A small contrastive image-text model, trained from scratch: encoder norm layernorm, batches of 256.
Rows from block 2 of the text encoder of a small contrastive image-text model, named by matrix and row number. Rows with one number belong to one neuron. Each number is 128 + 24 x the weight over its row's rms, rounded and kept within 0 to 255. All counts start at 0. Numbers have three digits each.
After each neuron's rows are labels from the 100 texts, of 14848, where the neuron reaches its highest value: "tokens" is the input token at the peak. Only what is clearly more common there than usual is listed. The data: scattered letters and digits in many colours.
# fc1: MLP up (text_encoder.blocks.2.mlp.fc1.weight, 1536x384), inputs 0-54
# fc2: MLP down (text_encoder.blocks.2.mlp.fc2.weight, 384x1536, transposed), outputs 0-54

fc1.385:136166138181133159128133131096130160128130126092129103101125127127128119119218115162114165118101110126128128119154141117142143131131119111131123129220109135123113138
fc2.385:141128130116034129110130135136095127102112122144137114181133125134143130132082159171131117105155116126130135113130124127110119132129127132128128156124133076150136072
tokens: "v"; "4"; "y"

fc1.21:128128136126130165191134194116139134154128132127160126117164130148098137125106122136080142158134142120092132120150159102109131095138158129132121200100113129149117131
fc2.21:157110109172121145127116131117133131133141152126146116157127128120124073114128141123124128149128128128191101103131134148124115134144129125127109086134130106131174155
tokens: "<end>"

fc1.218:048141122134136117128151094134163114127149116127168138116123123140133127125122142161021128209167111142109129140131147114121144028100110128133112140128089218126128164
fc2.218:102151117138121127132124129114126125116124125085128128129140125130125125080130126133183136129136130160119127160105127103127129126141120095122113123124148033124128119
tokens: "l"

fc1.654:146120132125082157117133129135108143072124121114100103130153108134139128134130137103023128124130156097117141157128127106141130116209048129113133153128127127132126141
fc2.654:131128130100125118139126135142117120124131114110046114099140130163105127084122130139128174122115134164134174148134110121025122113139137140047128098111116118126135127
tokens: "green"; "teal"

fc1.561:191127139154127091129140167128101132128166138000093132096119129110117130132151110127145219133122131126127133100126127138150125130118142108137038161094113136143118127
fc2.561:130158133129122106127128129127132181125040123158153134217086142111105135133145134122123095163162138177150128095189094113127115132132141117131134156119132115114113098
tokens: "z"; "2"; "y"; "4"

fc1.476:133150138088083113058135145117171133119142222127112104127138084117160130098124129141112127164127105128132138082107188146121130175119085129088129130123158146127135133
fc2.476:104137136128156130125126117130133119124139125086014129255125128150130121255123091128131127118139207128129178137162126134120122130137126137127127108125122136130131105
tokens: "teal"; "yellow"; "blue"

fc1.636:129157181128131126150169136103137129129154129128127121129127114123124131099127140139128085133124128147116174113131129090111162057141100142140130150186132116130115147
fc2.636:086097118135131182088122142131120126126135128167115099125112126097150133118129118142151106120146125133123120124105129122173133130118129120122112040084124130162132136
tokens: "<end>"

fc1.393:147129128117109122114127145124137128112139114141130113000131132127150128143150161138072160129118111147211084108119129139137164131141179128059118142127137128123127128
fc2.393:167168137118074121173114127104068123135131117118098127179140139083121123044090146206127194155130136116117215091201110125128124136115101122128117124145133119128150114
tokens: "y"; "u"; "d"

fc1.683:143128107117128127127182167086123112144124144119125078148120092088131120120128126120119128122138186113105187127090150122142136089122124107167096174165124139100104170
fc2.683:125114131118133138128111131142126120128131140124050128046101128135140144136107117134139096144163129091130235139124141132183127139127103129096150136129094085124133122
tokens: "orange"; "green"; "red"; "black"

fc1.763:166137123170117086124149144053126135166149142062112135124111058125127129170143133084110135128133126113123149142129125112136062157128170091120117131115127131111095154
fc2.763:122127129167153132129131142142141131127123131125214135145157132089126131118158108148147125119153103128121079139123099128128133147135128118132132132136146050129117123
tokens: "l"; "c"

fc1.408:128116110201081083135152153132126112118111126128127125124130124143125130118130077120118152132136130135159138226131121166176157128119124116119129132129131180136116136
fc2.408:127124127159131140118136139123128125094131181132255116245126128125121135236137104126150121125107137128109135137101123129081163118104134122147141198143123140097128101
tokens: "i"; "t"; "purple"; "yellow"

fc1.257:118148130155100109073206142132131157130127159122102114121121141130128101126104144124130210122121127141113104051109152109162140100128127141136155124152130128130119160
fc2.257:128091118067127120098137157127103128122134123130136140144182137127123128192126158124120159130126119142135148118094130139152119135206124132130125114134144221135148112
tokens: "r"; "h"; "k"; "s"

fc1.532:111195205134124105127143128130167133128108128131127110147115132128112099126077127152084131139088127146093125099126180148080126146144128145116148137114129105131129164
fc2.532:133105135062149128102132113126129126127124108115082156129128129156134127149129167140136175155155116120130107126137100156130130148161129167135164126112105124138139129
tokens: "green"; "y"

fc1.702:164131126104142138175106152129088151121131174127133130096135132140170154136111087138128109176141145100119135172126127125179116134109127118128116162152125129120134109
fc2.702:131128131140115138133142166137128125139136124132179114184133130127159132161148099139117153127126145132136141175131109148119128117127119110135145141069123137120141127
tokens: "brown"; "teal"

fc1.15:047128117137175176147142139129113141129138129100134119069176130108150128096127082148126143132128127128117123123127136128126174111137095083208125162128146097161111162
fc2.15:127125122103108129126128170128155119079123134142137128193125163128157148128126129146141136122123133116124183122103191153133167105126149125139158128133142101111137115
tokens: "4"; "<end>"

fc1.44:124129153134091092125182138206139131126121096059111115111122127128109140127133137102150132128106069127130109114128128143091133125129128080150147145198131128151130166
fc2.44:123110129129132136147133130139087129126123129205031116127127128146154106122119128126118116104113111141139178128129125129134115099039115130158104138149127172113136127
tokens: "r"; "6"; "n"

fc1.91:114115085125112184122154122085179126123126128186103154132035082103111108123152113086126095113123143085117107122130157138127184131123133146129144128140139108212081142
fc2.91:084124120127129144149109138132156128118133124129136130000121128129135104210133092148128152119125127141120141095128136128137114145127148131126109123123114071131127127
tokens: "orange"; "red"

fc1.163:112138132115136135129060135136139121109130138094159079134116129167155193160125124124124115141152127143122175131113108139091106132215159145129094128132069129130126130
fc2.163:122128116132141143104130140129125124130145146037184116139128123153084108120099128150127166107141126151128128115086119134160093123178140140097192132122142130116141126
tokens: "pink"; "purple"; "green"; "blue"

fc1.639:157131127128117140196141132128160126084185155135093126091123113135128127130123075151140158129121167073129139173123129128251126108131157126131140130165120130128125131
fc2.639:134067128140133128134136123128149124151136128142253150255130127137124144182129144123122141125110138116122135120116118123080131105089095126115134194132119126075074127
tokens: "brown"; "yellow"; "pink"

fc1.685:128168107090106071107142112094109126123055123173142124125118117093085095145128130130099129129107143165185125125083137124118178149136152107120151128135117164129149129
fc2.685:129128121123164130129132128126157112120141111126107156095127114146123126243085145157143123136132121118080129114122119125180163153136132195130124148111107056128097134
tokens: "green"; "x"; "c"

fc1.244:140065133123141109116138128128093121130127099129149129099141129212120130127061094136127135129131069127138118114143058116063133132194171121133126115129142119097126126
fc2.244:116151135073136118115131088132118129123104127154117124131134151044108123094135145173114110124149103133105132149155124163133128145130114118135166121139147099132184102
tokens: "and"

fc1.140:129145130118082149128128165129077127121122129127125127114124127126130128041119126149113089116106126132147159086106124126051155046129136153130141143135128103162126131
fc2.140:127123133113133170118129135176128118173122135099133110140129133133129133128104102168158102127132147143142127160110177148149173128135126130122112160128127150118142103
tokens: "r"; "6"; "b"; "0"

fc1.372:134127118170104122128121135127115107124123128122122133154120127136092127132108118077128133127134106145094136233129124124130132088137129130125126135061146153134177136
fc2.372:136122108131130127141133153133141115139100125116157115127122147116123120128122134116152146144114131133057064131125128163107180126139129127140159128110112125130044123
tokens: "l"; "k"

fc1.169:127129125128084171115127129148083128139128136134178115128118128128138121097160159117134230130082098110171108092117135113128172130143100131145125129164103123109123106
fc2.169:103127139128137124114114163116091116131103114157038133128129119124129126127126098104133139125146130128128122132131138120139108180148108154103079125108145138143116100
tokens: "h"; "n"

fc1.528:161145142128119129163118140141127130107092121126134125107109127129128126109098110123130085098129127125129096163132147114137087126124146078144114152096123126130116089
fc2.528:119142133123113128162134140138124154148123149140133149189150124117184135191121141127124139129125129135154187127081119145132102115143139119114119129136142127117135110
tokens: "q"; "d"; "brown"

fc1.450:156152084128111122128128138155089103133114118148075104122132188135095138132132128146120113128134064114196059105159152148074127181128129128128128129113132128128107136
fc2.450:119104135120123067130128132123124100118125109127110118124113123139183101115120125122146127170139112116106115121124135156139133125202129120112179098092117080100171162
tokens: "l"; "d"; "a"; "c"

fc1.348:126128128154121129166129138108131105108116100139137128147150122140136133115139111127114153116124128137128132187132120127132156133128144126130127132129132113138126133
fc2.348:121124118165128111117107129111144110090110140133252099177102125126150119155132108143131120128058135146105095132116113125085181128130146138118133135127133081131133121
tokens: "i"; "j"; "1"; "l"

fc1.465:123128123126113130108132130078114120135101125126128131059118141118131138165123150130126150168104126128106012091122124135137124154110126156133106128120175155161127121
fc2.465:127096158116081146144106131125183130131102117131128127127137141130128147082120096128123130143156128100127166110101146153121130140126137107141132130119059174128153138
tokens: "and"

fc1.695:107145097189123123096143214151128128134128130126128108128119135129173126057101130207152136108125142139100122150143129132102182129103127144127147120153132127134120128
fc2.695:106140096111121142131130136126131117121133129118162116096110126129124123189133220149111128124135127128065088146129122115126125132121129147132128126138127069124169134
tokens: "teal"

fc1.236:123134111124125085129132187088134148127117147146130140123122129158164103080111126139085151139197126142128118114179144127000144137127193127135127130168129085152126117
fc2.236:144127123129129125129127133129201122128127115097149084148107122126128102165113214141131102134134139132169127182129121145199176125133123125132161128135127131117125109
tokens: "z"; "x"; "1"; "7"

fc1.45:122127127121118128087135128110120161099119161063131125127124127126139068108122078140124128161131122128142122176130118123116138136119147094128144149128137115128125143
fc2.45:149127115134131128124129125130175115135132126125170073190136136141127109233156152121137128063121037129128127128137135151146132114104147127129124134149129197109126128
tokens: ","; "7"

fc1.712:106130149145087133130132130133105104128133103124139125121126125129079136100145129119117133089132130129117130151111061148163131082036127130140119204179132125134227134
fc2.712:114127124131137116119121134122187120104123142110134103176104127134129186192121115119128123129128142178168123130016128127078135126113204130122127123127123142145130119
tokens: "7"; "1"; "i"; "t"

fc1.437:099124154135093118193139125136141106127132068127108164142128090145120128118150158112145141127156133130111133132130150136129107103127094141162127154140120128143142133
fc2.437:141130137106125103102128117124138125123146141103121119126128125153126132118141128128096131171127133134126158088111140125081127131128108127146133132123125105118139111
tokens: ","

fc1.77:139126147135189120129127166126125127128128110125115090127121128137120131107144100172155138137131134130119135169127127168136130126148099110128126132098143088133143108
fc2.77:128127127127091128113130135132128129088129146081157177128126165112123138156100128113135129101141103130115133108126119136124112149122114127123083176124140106139133109
tokens: "and"

fc1.501:156162106128077123084180136051146108075155136099140128088129107126183120131110141133082150152111107121136147101103142131156148186109123114126126117126136147119098128
fc2.501:127127131133131123133118132123125131128128127130000128255120131122124121216127115118120128129127129123134235127125132149111121128131122123122118125140130137113124098
tokens: "teal"; "blue"; "black"

fc1.633:124129127138114123118131126122128135037137147128136141147120093130126149195140215129091148112079113099171141121098135128113143149106078126129116163144127238123129106
fc2.633:132130123106131124128210133127128128128126127135000132179124128132141123141146116131129133123147126127127175148143123064000173126164123124113127158128119122126129128
tokens: "teal"; "blue"; "white"; "black"

fc1.159:128122122130140128072148137123125120151125138136139097000167128153078128147124124073101150133129141119124181107146125155126103127181104128127123135129129139125153129
fc2.159:138126151127142128129071089135126144127125114118130151165128128135111107093137131115134139131129114137138013120132123138133107161093176149093097129079120148135131137
tokens: ","

fc1.425:113129147149158120149166149129154112118133116124090131112139100138128187127126134132096127095153140127138113192132130126246129173130144140104145145172129127133129209
fc2.425:111125128129120135143168135128124122128128117135169107125128112142049149137130135118120128125131134127135137128125093147092129123159128143226136160137104128124130120
tokens: "orange"; "brown"

fc1.503:078128124152127113142144125128104126162126192128130114128135142125107074072155166137113195199061141126126127119128127132242134133133095148133132137122095169129129078
fc2.503:109091141122123119104080108115129166134104082139153130128152134126115133228115143127134115130118131128019131122113064111052100143098118138135147148127139000103173134
tokens: "i"; "y"; "j"

fc1.555:131130173140102124119162129167121213129128114148142099015130128124098128138098102123078132139134133133137176095116128121095147112127186078151099130127145128067111122
fc2.555:120110156132148083149123106128141130113107125132152138166133163123131127109128126175114088108129071142124126056128175125138113146133131133126128120126138085136176127
tokens: "v"; "z"; "e"; "d"

fc1.351:136165142102097135163135139123128107128124122058109125101128122159120159115144108124100151128137129143121155157132125134143129110087140128139070183146133126135119130
fc2.351:125137128134156120122135134113113168136122131138136114255132131054103130161127141154128129128086130126135164166091098126129132127145129126172119129144128060098154127
tokens: "brown"; "t"; "orange"

fc1.709:120138129162039109126130131208125138114153126119155124136126128117061119047100131154128167129036121156129118123122127131166128122128083131095130130144175191133129117
fc2.709:185121168118130128128138137126123131107134128129020126090134141105106114200112180154123142138112173091109113127202160141143148124125110127155118125125128000141117130
tokens: "h"; "m"

fc1.70:126127134110178128128144141131128139126093125138131127031125114141046135100128129127111128147126147113123103121128132126128134128099169074158121116129128106128165131
fc2.70:119126139132119135167106129145178133127106139125141144143094123125134139116123156131140071122138128094114183117122141128137143152131126129095145117138122108120178109
tokens: "<end>"

fc1.729:126128128142100128119136163126163166100128108099093139118181114129158131081118094134139078107087140116130223117120120096092137088125128128098106190128125143132126108
fc2.729:141128113120136129132119098133128119125140141044131106166135136136128116131107104138112137126124157101129144088113119134168122110113129142121124128152130000117127127
tokens: "teal"; "green"; "red"; "pink"

fc1.471:127118142187192128127127172125084123154125126154130144128118119128094129080130142122041129123110149121125039170146156128171084126119129181117098161141125103146092113
fc2.471:145131127141122131138139128132111159121108129186161141150133127112161113218139144128140128112130131132132192119150079087087147133126059079112145127137118150131157097
tokens: "k"; "y"; "x"

fc1.743:134121129148129127128130134119138135117085120184117128129117148089123144106126162129112143165137133129134141128138127128011123185124128124193137127115146153142174129
fc2.743:128146126116120103138126115142130171102135095091155122076126121148052137169081090128130134127132130136190144129132121141160153138130083130129155116136096126132140128
tokens: "l"; "x"; "y"; "orange"

fc1.183:127075087128126100068167119132133121127128129121130105169138112119145124127101135121129188134111128126117141121138083121165144106129073099110100140181161162119121128
fc2.183:125115137117150127130143141134084135137137099122132137100129130124066128255119137128107126053130127221128123118134165129129142159141118133137140121136129156137134124
tokens: "green"

fc1.199:174128129127119084121139129125098126149134160138136131068136130146124139123135121128118139127087125164130134172130108120114087127132153133133129131106129160119118122
fc2.199:133109127127134108136151159134124133143117125173182120247133128129117152100132200127117112127202132145137131136127119096074128086114109128191117129163155149119107121
tokens: "k"

fc1.31:077152130130124128129121162112126135128154127080167135101112139113116130083127165107104131129201123124181128128103148134153178112114134113128135150217142129137126136
fc2.31:117133118129134173128118127165128132079149130160122124133142122124116127198135111141129163130158121064127124138126120133090133162131134120141086127116145127134123076
tokens: "yellow"

fc1.454:128137149157128122092166136135136123132143122133127129032147128098101134128128129146116131168135119132140112126118087152095130130121153128125107137129132187092084157
fc2.454:156127129139127122127129136104123139118100127159217141162137127127123127047144130123147151128145101128155099156126145118145082166108124128129114134147147127129136127
tokens: "v"; "l"

fc1.735:131128128123184125135128129129104132128136127139138134089131095136161126126097115125127177131106141128164131127106145129114130121101128124140128119110122120207101128
fc2.735:121118072120099193105135110144120106127128124129145124144143152127122129140145153147119178141137130121144125113131161154138154116102080116156130140150126144120158083
tokens: "k"

fc1.326:128191184151119138110142161122199072112128109129121127147124122130130117098131125125116114123111129130129141124147126134068147139129071151123129128126132132137130125
fc2.326:148031121102089133112139121119122127124163129134107128081143125126106128092128092123129130129121129128122109136141117180125140124122126121162130092135127132107121119
tokens: "pink"

fc1.248:057141105145118082129176158137146140126126119137133092136104100129139106020112139147128174110117113144109105080128128127124086136115124142127129116130202102138155159
fc2.248:130128137122134125128132125127125127128141105121125117056134127138129108255122184128116120120100128116128174086132124133127126139103038126141141089124133164127121133
tokens: "and"

fc1.266:125127135132112127143117160107147125128129059146170138105116128132117132121062201131100196133107087129121081083127127128134129148098140130109086087132161244117129128
fc2.266:151124120135091128164117148086118136128126142078116112132131128112127125063153136182083128057135150099079140130128248173129138154129113128153087156170129095127153104
tokens: ","

fc1.278:046148144116106118133131138082128130113134106114128116095172139138137118130160146129110161117108127171089122129134129127117145128123124132111123128124134136147123129
fc2.278:147098136136090117128125123129092133125130143150146097145135137116134138086126131147136132154130116129105126173123063130134137131122132115145120129142156094115146212
tokens: "<end>"; "i"; "1"

fc1.148:107133128170101107121105131094130113128126124129118128128128128128112139100211134128112189115126128135128147140134110120145154123129142132127107141111160149138069134
fc2.148:108117138124154117139108121126117164111122095124134187117181140163107186124105109114128103138127111119126072124142078066128123083123131117117138126099151108146217119
tokens: "l"; "y"; "j"; "v"

fc1.591:131196128128143093128125121129106165128109130128123081147121114132120143127102127133116073116090100129108118130162133128112118095095115143127124000121129126129158112
fc2.591:164105131129118131149131101131124146076090128131137081118156126126101105129152095173147089153094166125112112125122095150136132128147125118131169118122130147102134126
tokens: "and"

fc1.652:123174153128106122068152138130166130127122136128132099118149137126126117112127194151111143129123121129144129012133130140059156144128131135161134122103128086129130135
fc2.652:094124110056128124140129128129124143156109120106086119135103129129068121131105178120129147128152130142171119140126135171141112099132123123128146125141130179140188129
tokens: "green"; "<end>"; "red"; "yellow"

fc1.428:144177122127096179125125160132137141129128134124118126104130138108112139122128199125127188122135132127125134117121158154140121140079125106127129125166164153100134134
fc2.428:136142119126125128124135130131129127089124121140093142254131102102233125161137132127131127146126117140126153138129106115042133135129113098130124126135126232128132104
tokens: "teal"; "pink"

fc1.446:156146108141117121114134129128141103132148124163152095106134072132125152119101182135126097144143127092150118121132123114128123129128121127122101120122130207126119131
fc2.446:124123119122127124120127139130146128133118127091153130135105079172110133126127113170126135095122127121122176042100152175118100130122149153120142137130116120133137138
tokens: ","

fc1.615:181132126089139172131128130127080150103086097101111118129140125128102125189125133133137161126116132136071100126134164138170122129120116124140152129130121105146176138
fc2.615:135127134120099131157129151163128146127132071126132125125139126128149127137116121117129160137098131113067131138125144100125128119127128117132130129137114128132122109
tokens: "h"; "u"; "i"; "s"

fc1.724:102137148159122130109103154131126129115063127116199055128112121131119126049123142130108117125129097115168087122151106177121161124140123155125111095129090111095148109
fc2.724:144119120135151151152122133128109142140163136132136121100126130122134142158143134155095119053134133151119125131133128089131080143146120130135127088109128113128130125
tokens: "z"; "2"

fc1.201:105129141110097116130129148124101132126147129129124098128101019112132072124129131121072128108110121141100128159170113148125125128127110061136163145098138144137126150
fc2.201:128162111108141155085145127126125128122128119130110161116124204124126128126136176140143119117116128135129040129118121159131137124137122114129111129134123124125096127
tokens: "q"; "and"

fc1.410:114129126130123101129128132127118129138123128129157144099128128117119136122176162120139147126073113130100093105128124141127128132092117131221129091140128175127126080
fc2.410:172175120129113128132127120125157162126127105209177129135142128106109127128125126109125163093133133128121129160188116097126123158144058126123136125126118113134137114
tokens: "k"; "w"

fc1.136:148130127131189072150131133059188128126129131080139131126120127120143128104127082056077129128133127137123135121147134152123156129138144108116131148129112110122083126
fc2.136:153126139128123160125091141142156124130131163132181192130113124053111128096131135138133149127138122073088135172115139131140146154129150136129142169122132102125215127
tokens: "and"; "z"; "y"

fc1.11:149149132132138136136154131090134137128127145124106157135131129132129129204128172103119109130131130133077128138142085144133094114117184079128127126112116153117108127
fc2.11:129131133121127148126189123122140138127105117138147154120136130127112133077136134140126126131171128131144105233135126119130114133127130137121124128129087111138131123
tokens: "brown"; "and"; "yellow"

fc1.519:114077162133131124096151125120134112108129086108095144130131078135124128117101122126091183180127096119121109184154114121111127178207073128128052115129127128124123140
fc2.519:132153120171118116130129101064133128115129130115121126159122128130153131124128130138119165131024133142126235128171116131129120109131099126108129124125128126107176128
tokens: "orange"; "black"; "purple"

fc1.184:126137130124127113099165202113117141122134138129188145061143131130115135142162137140073136142077138131134166129130127127134109129158140101142120185124094130131116126
fc2.184:137117127111127154126093125133166134128131130163114128165121124141127127105116139130108098158133130116136111054128149097140132180122149094098139144139187130128148139
tokens: "4"; "0"

fc1.597:134101118115112144086135129139169135128124147072132139115131117117119096141185133116119132128119099123124127152109128126060222122152080121102143130123174123051114165
fc2.597:125115123104149116132129137132109128128138120130053211126111131135126109032126145124126128130131138135140141128142071160255136133149128131124163111122131255127136125
tokens: "green"

fc1.611:110129130127114132159145114158126127100132077108097135128115118128129157180128174121128137127160171132117129164121131133142095134110119123132209146129103090136142108
fc2.611:163139139125109136129128132126123114106127172082126119113127126128099126076130215127137145037096142189090131127109104127076104128130122133112124124136142079119135110
tokens: "y"

fc1.193:128155123131050113073150149133167062103136128127141121046130080128131132129097217137089138173108067124127129045128150148129149192123063124095119136118142156116109143
fc2.193:154126132141129114136117129109097127129126126125000114222124129122126120164128133124124128129108126130118197136129128133124128120063116122144113123132127188103127130
tokens: "teal"; "white"; "green"

fc1.233:180129146158146134128130125121113129103138109129177128127126128133111125000123140174118122108128117126158093143128135116090133074133112138132073128131124129151129102
fc2.233:129154132117142123133124140123140115124109125125130099137134125097135118135197183060128094115160121140124121164129205118131113128154060132121140127128143136119138119
tokens: "z"

fc1.538:107160135153107127112139159156129125126128130109119107111135128174101082126080144137123150132099090115127124081124133127126148119128132157122131126138129197129127128
fc2.538:129130117096131128136149128123124131127110128135126129181123131102189126180141138126115141117150193130128125101119119139099151125139127125125121127111128150124164092
tokens: "r"; "teal"

fc1.549:123107124128120138173127133129130128172109116096146139034129111149130149129113134131128125122157148087144134140154124106255152085135124126136050179121180128111114131
fc2.549:125111124127132126127128122123130127127128128142095143255122128127143125146129132116124123132159128130120150120161146128000123129113134128143123129133104110124101152
tokens: "h"; "b"; "d"

fc1.158:135110130158125138122132126144136124189140125128070133079172128149122125146141133126123141180137157119132106128100128079255128116123108084128116130128140128127128134
fc2.158:120127125120127125117081128128128130126127129111109136255128125116144121101136127113115128140130122121126161102124120128000158172114133128141125133178136128120115131
tokens: "h"; "d"

fc1.166:121136129127131128130161128158126130109138122083147112127162114161126100083130128129127123113135126131119118127151087129108179095083091130169171206129181127155141180
fc2.166:116121102127132114096118129129126122088140145054126074125128127112083147114180111131124125123127139124152132093110147095135142127115063128120112128139129124134154137
tokens: "7"; "0"; "6"

fc1.400:122131111108116104078132156118129127142112120129173123000196149138129128143128145128127128160111092129131045110121128128159127167106140083104105076116175142077128131
fc2.400:144118126172164096127103141110129105176127121129110131169076126117127120098162105154060146132125125112041200123132128120129150120121130126127140130155121124103132137
tokens: ","

fc1.734:105148129145097135092145131130160129117128122134138119087150130125127115000065170138097185160119131124177131092123147126122205124058127174128114131119143159114125130
fc2.734:111130129149130130117127127132124124152141127113149128224128134140130124255127137123117130136089114091130133138104130183124125103128105122135120127144129122129138128
tokens: "<end>"

fc1.713:122135115170139135132081146104131127153148102172104128019198125154092128133126145120124115095128133134125066127138126129133140106113131115138089141114127184129123172
fc2.713:135093098061119096123130128127164130128127126113145124198130129091130136100189140108134115120134128104087172123114136153127139098128136136120221139145121103127127108
tokens: "q"; ","

fc1.135:124138123135100118117129111128105119131142131120197112129121121128126149112196176129129121079143105121144118170128126131222140108145108102088134128197151152170129146
fc2.135:130132140132126108127189142126129125130132127137071145193116128127131124139136112122129130128119128139128128138134102104000134100143128127124127120141128143129183118
tokens: "pink"; "white"; "black"; "purple"

fc1.642:078147136144130124088137104138137186061128151126098103007141108116208127138103127130111131148092135145129147094121112153087088199121206122125126166149126120131148126
fc2.642:122111134128073136190122128123131129129129129123123163180120129162137116105015120135125125133126125123139138104145202208157125138114152127122124130129067135114142106
tokens: "4"; "m"; "blue"

fc1.411:101205150131140130138133131127195167129187139083072173119128102127106122122137122119124106150065165098085147132129138075121037125160106129136170143130117091140118115
fc2.411:124119099123147138129133127130089125122139129169152118162118120106128114163156124140124170110127138117149140136159136115127126133035089122128094056121126168130104081
tokens: "k"

fc1.622:169177134131131118146117129125132119128125113122126110126129128165121132142131122142160130157130128137122200159148134129145094128128092128132129128130145136131162129
fc2.622:129130125120137115124151102113126129129082128074116128086087128157158103127070120115127127115133136148125082104120052139132106105117096107070118115071102175114113130
tokens: "and"

fc1.362:089222136136090127126128142131165127039090113115099128122099118130134056137088133145114171162143134154122137129148100098098159132128080117133139155138142158154128128
fc2.362:124133121129128125142130132120130114126126120109079129074106127140110119000120135146127120103127128149119070132098132128131118107115171131113126097127123045134133128
tokens: "yellow"; "green"; "blue"; "red"

fc1.460:132152128127118127115158125125151128117131156132128142130166103110168156139127128128117145157119128121164222121109136130173123150099109097129129134125131159128125149
fc2.460:134123128127140127133130128130127133129125121060052130178120128128128114133128124123128164127136129128134168130141127133129123132130127121120142127122128141125125119
tokens: "green"; "black"; "teal"; "white"